Weights of a small image classifier: activation relu, 195000 training examples.
Rows from block 11 of a small image classifier, named by matrix and row number. Rows with one number belong to one channel. Each number is 500 + 40 x the weight over its row's rms, rounded and kept within 0 to 999. All counts start at 0. Numbers have three digits each.
After each channel's rows are labels from the 100 images, of 14976, where the channel reaches its highest value: "peak on" is the class under the peak. Only what is clearly more common there than usual is listed. The data: rosettes with rotational symmetry. In brackets: how many of the 100.
# convs0: first 3x3 conv, stride 2 (model.blocks.11.convs.0.weight, 256x128x3x3, each kernel summed), inputs 0-63
# convs1: second 3x3 conv (model.blocks.11.convs.1.weight, 256x256x3x3, transposed, each kernel summed), outputs 0-63

convs0.79:519541515509476494420470507532501537473451495488467530408549559441515469518499545512602528504506523429493530438541517467455518502527505497513513512442569479483556484549548536501436517514491515
convs1.79:511459454526495477455449509454431533465511513437445488541532484510574445455419485506518486500483495573457532475449441485443454561477502495434559466390487534508481526558542558567464452486446497
peak on: rosette (71)

convs0.77:474502491462484508449550486512524501463620503442465474509474489497429495480479490499518474557511535500466494492504615452480539522443464524549471485608467486523444481464474498449461501458448486
convs1.77:528488532486476466486520483514472499505362498501536513509489508409455453518433499494490531575448477517464520547555479543531513426501404531497459528486523404494446480559483549483515500510478487
peak on: backdrop (88)

convs0.128:485543458465553481548516490507478505446425482482442556502515483495487441487483454536465508482545547524477449525521493550581408492481499473495461480532483481544457514398366469506558461533532497
convs1.128:494493509497484521501485542539575504448490514514459437485437484498531457431505431455476444490567500478454518540559491554514491445440513501538506488532513499513491530530590494487487553484417454
peak on: backdrop (95)

convs0.192:551484524518440490518550571478506446468441582496572475460508526529524472546494527561519541457474463413526471446450488433516496470452442476531487486472437478520489476485548527423490442519537507
convs1.192:568482484510469517507510486521467487568592501553506571472460502552429452497555537535463536544466486461566495516482496498425502495536540449472524473418502554461548484513490504527421459584449567
peak on: backdrop (92)

convs0.30:542516575523529476441481525472456554510521454535475598504483529368456462517499494501480499501537540472427506485508532516539565415554450507559512480476447484548602533499496527450518420472415473
convs1.30:475519490469458457508468435502467491466487503491460483539516460505520510451465530521495451550417445545552536526494502430515459560491506528475573413462439428537497523508480504507526450505490513
peak on: rosette (73)

convs0.173:503420459505549463493495513528438498465369528510477531546531516513521471461508489452503503522452537545483433456529494485446552484456526447504496580562466466530483507539472492518396482493545487
convs1.173:481523520547480521485494479436528513460450518473474438507489492446487472482483503455499528502513547569404486497520532512488437550463463520498512421527428452489523470444448466537472539482489515
peak on: backdrop (99)

convs0.11:463587499490536590536524506525532509477535496415530496490470494488503495515469464472469570506513550540572486498546500492485440531470513452539492486453506493519479463516467504544329514503494489
convs1.11:604539521521560572529457543490534494528493543498464475553529498520475443534503496613509510477550515468508491522452472479547498605504468442490529449514529492489494550465491509436500507524492507
peak on: backdrop (100)

convs0.172:500493479485524450495518410513525523530530503506496466585508453519449537495451504457434485502465588560460545494488564470471538486472495483460482435491466597516505499519441504437467445468524513
convs1.172:505439490476457542519493464534485527482461499465516518513524536526442575518458500498455487494481434529493505504545515487504521463482402521529518517475473517531445436458549476504504422499460585
peak on: backdrop (86)

convs0.52:462495482479428466417541562545551506467390511531492353489464454519525571532553533510536507493486512497460542488483531470472536492413515582482474534506464519550426532517503507464460470457521491
convs1.52:518484518455487441464511524450496572413518511468563476507388491498554481533488511506506489560513462538484510525459482548472497496441446520499516422482509432468459471506476524430487490460496510
peak on: backdrop (94)

convs0.134:500434456437553541509479547478447544483452507446462556478506480454493499495569504450421522516471439491486473513477513460490508513491499532495528467508450504479412490465449443473476458476464556
convs1.134:527517506503492523490479522517557446520548491437424486500507497541480550465527459499484470551617500498473490484493528553523581408495512496497504500537431506446526552577514574503536499472459467
peak on: backdrop (87)

convs0.99:522520451502460543554466540504467557482425510447537542452500514515470478495536478459563518457485532553464527519466550464467534545525523394448501506430497483465526457560385517491440506537494527
convs1.99:487571554532510470447501487455498515463533543414444462510550522512493458476494555518493429426537532494493517523439493503563492509463493568525472499498519482548474440477559485497515445491560439
peak on: backdrop (95)

convs0.71:469573467551476471532509501497513421460348512456463571507542516490463525566468487517523509522483502489527442418459443460501455505479442539424459544432501482479482486487443501489481519422545469
convs1.71:508483504500473487430620408513555524542572525485493471511488538544508446516562472537513468478546513514550455512559548500499494551510518583427530551517497460535506456511526466469464518520535442
peak on: backdrop (88)

convs0.125:437503543521483523424493465492516513524464538519493446492509476523537509545515566522510595534528484460557503515494559449469443470436447476530558525467452430513465520402509492517416499510498503
convs1.125:448462524449564542444423484488480465477503485414467466500532506512561465514497557513495478545563498489474451551588528479527552523443517496444507529493488519482525518560455525465486425494540479
peak on: backdrop (92)

convs0.67:509463487516500491404483546566451503501494462541433475517439487444540547511532472520550479438514531463567557491580467441499486473454517497454557499487624449488513503406521496480495567477470472
convs1.67:553466507462511491561459473519475530472530511466537526533547514510568555545435532563540513500498485518505542513460537524556483566556465550481547472503496469510509465467449495499539419439470471
peak on: backdrop (87)

convs0.187:493497495428485533543565508496491534495489535532538453450525531573439506531418528530513499476572498514552464482476452519468499519471566440428533495562560482491501462524429486488568472526514518
convs1.187:494437545506478465462431522494453502469471501524446481438439484491469547545475473546557471495482462465494501419578505472666523424483507533498551491438535546515568505499519534534521512471504455
peak on: rosette (70)

convs0.133:474463509510554514450509481464483501451482511524392510494433522457540476453519479438505475507506491497546555493518471528502532492550440485507539540474576435483463505579447451453542502471513509
convs1.133:483506516523495534522465491509527520506528490515487480516505536503367541442500492432461499445544514496487505485494477483536515460513499528458468465538382458474488540500483453474541517472416475
peak on: rosette (83)

convs0.202:433461525548528449567611536488522552499469493457531534513496499468468482547544426430497552474473540487508534570486482470554418468444510469478470492498454517491458524462571542495480432488534441
convs1.202:526495557487523482548525475503469509458490494489552525472487504480486525483519461554493487527607502495583518520541579428501492503447455486446466515492482543500505448475506411438537446532461582
peak on: rosette (75)

convs0.34:558458457495502504417570440477451458506459472511500488577528454457509500531519570472549489504486495519567507441509519574513434519525518477519511601467523513469408460467454400470448432477444546
convs1.34:478425494492481427538490515498454505509484485508439516522464438450502459540526495477512493477507537482480438526479482521537494484577555500559558554513551573516465438469428452466439479466513489
peak on: backdrop (89)

convs0.18:569518494482417515467496503588511500480515463426522477586508531548435526499481488480474471494476509525464524520439555466528536510407464448485449498398513533489505518568514467481356439507512480
convs1.18:455434561505450511534453514492504491540504556455500472436503564484507569387553526494467484455471488466427437498426496508534536464494443540559507464489492460486482493536518505498511484485511447
peak on: backdrop (86)

convs0.68:547532520510486589497478512532549509478468517483515488507495489553561426506513486472490525544525481421504494439516521601422490500431547466478547528507481407477480452502504511490507451512567486
convs1.68:515453458480457466512452499532424462567560544532502479498529480533533464455524506508473465503455452509524481497501404499462532552579514494486566476497504496522471601488515469488471519449464584
peak on: backdrop (90)

convs0.43:493447452483512505472507562518557521432475474550571488520517470591499509496530574530508493540512503479541502476513458531493512445514514494502527525471543511489328485593398480489481501487511548
convs1.43:468454453516491430502508520514467486567470521479478518469484466488525468470518466483482529450478487546458516554499437466491530519458501503466488515480543500520502512459517408424489474544468533
peak on: rosette (87)

convs0.203:481538454466498516511519429517487546535505466513499565500510500471562483469484463478449538495487490478543443474583385467444468476346503560548535474416466431523471483476500472504412476478482529
convs1.203:545504467481501529531509605498527512509520560551412464530538567537470469476488501515419532513507507542460502524525573537531520597526514491467558483496502458447599578522612481500500559419421514
peak on: backdrop (89)

convs0.162:507534470484494509467522519498512483511652505441488534526431494479378504487473444500439489537564510522497516494439574509457574493438534464515489511402500503503517485481509480509412526524493500
convs1.162:580499505477536452454473492492479489545460478498507466508511535463425496516427513446462516457480469490489505440500510542451443409471458427464481481491490493538435542517520503492507503474482487
peak on: backdrop (87)

convs0.236:504528514497527451477525465527496528500459511467435443512492476506562437549521512512481459487476483581493505521539534529477451527515412378486532526460448549458508454523484466588381421467495488
convs1.236:413488512496526514543515455523420511473527501460462520549463455484589510514492477545500427562535511479481495485494510518534407526474468467541537439546400464439480495496470508509432504493489472
peak on: backdrop (97)

convs0.55:506480495479468542428480506515501454507485464526458503502435485551518575446513559480521493515490466533466481507511530484447506508446552534512525491520600514502442510472406458424425436474486502
convs1.55:510529573498520429435424492463409538500545467494468434480557556525534410531503491484515526477510458582490520501520465577504533509527491558578465519467500462553446537503467569488472443487511517
peak on: backdrop (97)

convs0.135:524548564566556483527551533470487440434442508469508477527535488510534450497551496528546467488518489538485514433572500472553413480532485498452487550507618555470472509463433542548444496577509555
convs1.135:446458493523600541499534464493431518498458522533511453448523461477494409440481426566446469477539482470462506489498462488531429424474483508530498545479518533474459512511417431542512520464486512
peak on: backdrop (88)

convs0.46:451581474489468494481540504508527484497365495450456523497495510499515548494542502547464505545507471482482533487479490527523569477426509439545462490382478518513504479555485511474543440495529501
convs1.46:438520470498501413514499515484496488461595526459507508503485460549528526495471539548529448509531527554519484525497488519455520464455500551521479399452440498517496520550544513539503442498552490
peak on: backdrop (94)

convs0.53:479505557467515445414492528491542509496328517442476429522470440506552506481513489511581468467490508557442561469513453467469579505380514458481460524459497529491468527520458458450474430462521514
convs1.53:454517510506519522483536469430457518518518583500531542445529482503479486477498505467513466475488473521454520533518544558452434473482492629559512449481435491472450547419472528503497539477499507
peak on: backdrop (100)

convs0.124:498481594505516487452526518528499468482466649439498444542501460476527457569486547517522556438464522459482514515514495441457446535399485507461551599474524472524394501522504460467470378518464542
convs1.124:500504463493529496506478447422508529497531486504463543479508435520604428596514560479478462487490445482512485491579444572515473471549464502578506458523568581551528429431494489471448471494465514
peak on: backdrop (97)

convs0.17:504479481564473471470523500538516508436572566553489510438485491493454510538509481546445446461537567486448580460496515448449572576482489437497479522461527576482445479522509537553501470534511423
convs1.17:456511471432462443525480448488475517504473464492503443476430453562541535462504539526492463496456487544471469465492525469501513451473383478543451470424537497468475471468559463487517471468438490
peak on: backdrop (99)

convs0.51:456527535464515495465462526491529492540460504604504499535499541455376490477543489553445497564503499482456468491498507506538421511495511473470476518626475476469503497544443522460640470478450479
convs1.51:503525559495477435479524529538508502519405423539527452510558504447537502492455508433510515494486534535518473533488468526476475449494450514509470511503518472462478488541422511509502438512555503
peak on: rosette (70)

convs0.255:515512557508487503534444462510482496491535485665480491495532511439457551520543491454518509496460504508481559546565523533514533484435517562472521508549501504497539489476514457488531478449554509
convs1.255:569499539472467483436448486503527495477490517483506464531532467475494479525464474458507508481479501567518441531490481519504501496504458548574462496485456434419514432499442523484471519501515515
peak on: rosette (94)

convs0.137:494512528526550528493428516522509461466531431559507519576469495519513477444480569441542526537509518462453510524456525456569447454428496514483498525619504469462494545450462478525439441553518530
convs1.137:523527486518528518426460520482503478583462453549519503518554505494555529494462413473533562512458522538548429458440589570542493455526502424506492476529468511467545537498441501578448544514458509
peak on: backdrop (93)

convs0.60:535463497451514446442453482502530479431393530476461431529512484513469461512463467498576452502498548579479554467468440472497444529486510481389419499485513550488494499524535438488486507488502525
convs1.60:425461507488479567434484404495468544519466513517519594479486504488504571440525479483507457438498479449471498446472465508568473516452524586540456516519489462480437486500471463531558491479470505
peak on: backdrop (97)

convs0.188:505536540462471558423455408523462460488452481436497507517477512498503470492522511527570526487429496527456452542581493513501439502492534511508493450483505400554447504525621477463449427483489487
convs1.188:531542510554591501573482516513460474532488515470543554524510540515558478441502489454459504506452483478507498374390454613450503486499523454476473512594532493506542529467512527597502564487473500
peak on: backdrop (89)

convs0.220:479577470398427407517478487441540460550451510507465537536549519554487520535457544489397508552495541520561540568437508481489580492470493473454442574453483526527545484477463492466523457515454461
convs1.220:385496511485425525460485492525463553509531484423511515493483514497450526536533471472465546483545546536478498559479523460440493512468623469527433508544457493492561452526521547515535442498480565
peak on: rosette (76)

convs0.14:586522535431470527526464497454475499590514501528607534475438558490565544471485471550562514461541421467525507516495568467439524450507473489521528482428461366505467559439456490529489486536464533
convs1.14:477552514509481463506518513507516494492520496453492486423460510540479480519504515514470513512472542491486476488495476472492498490463518456531479469606518485455479480598512521635524495488497492
peak on: rosette (98)

convs0.6:550551486460483496409429452472481458583457545479472475475481498544474550389473497488490498479483509492471505503471497491516487555514535515478533470468492415503559504509608555537512471552472497
convs1.6:516537526571513583460486449461502479496500466504543481551513548508479426441529515448423470447419530498505536448436418446473493516477462499480458513507459517509497495483497519520502484504506541
peak on: rosette (82)

convs0.179:489519451481520446513569522496511513526510493554533464476546426563530536527526558637489519490560531474462528539548444426454467524499555513520501533483616498497495496494517461518532465459531567
convs1.179:455558493491502535511392486485517483507470503446500513491508493529592580517509429478504510507442526537482453526524545495543482546467511500485461485544484493456492428506529481473492476518514503
peak on: backdrop (89)

convs0.39:509484481487534501368498551480518528522624545527570455511519490537533483528508514504603489489547523530469548550460445528451495496451549513510511530533532491499520516463519462466561504543503521
convs1.39:350460529434444531475451469447513492444505482485480484419505470475508491527481441488494503494483483462494466432570440507538482518503499525457481468443450486549433470575411554463494473491614405
peak on: rosette (88)

convs0.85:493482559545602486543519578517557510448545487523447548429522495523527514519472510515496484541530506503501479523439489502575438547508530470474514529467486529528486567488473543445497402523566515
convs1.85:483467506485514453511563448441480455452477509466462494438507472509500535509427441612497480513490465494514546491542572414528447448434495555511510509495470489511439483513508499499496478496480509
peak on: rosette (95)

convs0.193:459522544538484530562494521468460513553383518590496492529536543500475498472579439510463488560534537506489508529516505536496517516483503529484498461674505507486474524510466568461642514490490480
convs1.193:531507532489500493454540472522536490443367477515510476528581509445531516554466525470530547558481494499487515446495461524568501450529393489494493512544523501471485519498491496569525496544522552
peak on: rosette (71)

convs0.105:530524456487490490312445473508496462539487440492553498496477524540465531450469490484548515533504458506528494511472528563537483446581525484468474478514496500481489591509506451566499559571460490
convs1.105:549528505479505516570425463445482479522451485532479463464495519465529457454512518446487514515440494504515474514403495484465517462514478441481469489494460521447502527502469478534511532443448457
peak on: rosette (80)

convs0.218:509516550597450478419543453454534458519452495514441490494571552518442528541549491487536512441506485468521514494516482491532504441539432422453415492589477480456493459478431501529578493508442432
convs1.218:570511517509487551569470529550461524504504539502451550539554517505510521489471452466485539577550473534511486495483511499571460606533497490555557547550495509544553499546484492512604454557508502
peak on: backdrop (86)

convs0.82:441524455553456430462535475476535513525425519463472512505548569477480496539482486495513504497499510487398519454418454485482492513474535520524561466518476507464457490544514460442457447517505522
convs1.82:516501541491472480384458468474457436496558546426509493524515496526484481518463521468539455547544481514551450440521460437505525501493503515506587523443516516525434431480470468495452479557443528
peak on: backdrop (100)

convs0.165:412506536501443562456480454476517519507422505484499450462555470514503496515526479539519511481479518522492546451525411417462552472455445523457529532571466499477456464492470503566468500422471505
convs1.165:530536524461497471445492572431517477513484481489429445476463505499529457514481458511485432503500498553497543540500469467506518526480463501485476467467494453516554427497454466490508519470553486
peak on: backdrop (99)

convs0.207:534457503527498524324478475468529494533553404450489496502416495483489517519475535549397502492462508466562541511509487512537480445488508502483519523540466450484481506566505505569517540484555511
convs1.207:532493457505530502586446488486548499510502471503477558447503442467524405458523527494545501429388514495419458459398492452482492555507542447472564556527489550508474500497425559564460481524451435
peak on: rosette (83)

convs0.62:534503535536484495488528551535591523451399538487518479521479480472468474519487489544398517489521490545479470499501529561495573471478500472494448509406494549518502558427441508599472440506499533
convs1.62:437510485445544517541457464458442496480503464479466489496481446522472459492569563491481491452456442487478522517433490474528440443475505488489396461463468495464474465466497417526468534441518501
peak on: backdrop (99)

convs0.144:539525536569468486371529493495494489464508485531517518506488488433495574549476568502509494472535472523547552482455517575554474513512439506498555546540485496518490531492564539515488465546483550
convs1.144:563499507511563494545487507470461493493464435453445505510517439466566389510500469514517482500496461454470446418420362428515474486512534495472514506467447517476513458463441594529527515483474508
peak on: rosette (80)

convs0.90:468492480519524476483508493428480456504386529482455547481562521527466411478479480547453540498560481495488509508507493527466393514445446431488480521527493487513508521479451471542552475476534468
convs1.90:517488476474495520454453479507549433538484524457511484486465494493533506547463471581488490567467457530446517549521522546518469537504473473484534513473566455495503483573514519494552500540496512
peak on: backdrop (97)

convs0.132:519479555528505549544572482509516541491514509462529502506512480464456571546483546539531485512576499530509503457555613560510518474474483557527534518458511532505463493430435517450360495476470548
convs1.132:514461483472524515509514480449407479433476508508491509475490394458442402509467467467495440447501490489517523455506496494526474433516513450490474508536518500541525442477462489476500571516529488
peak on: backdrop (97)

convs0.108:462558486557458497413528500483421472457421482447461508467487474450485523513492533510535508428479449487467490460477542435496471497474510438450454503371489493503500540515488550429419481453477529
convs1.108:503498521487552484488535430502466560514554592451513574444540477541494479444530521473508438470471453503485466492505465469448452519446509591587574466452463531551417475475493486585510541432510431
peak on: backdrop (87)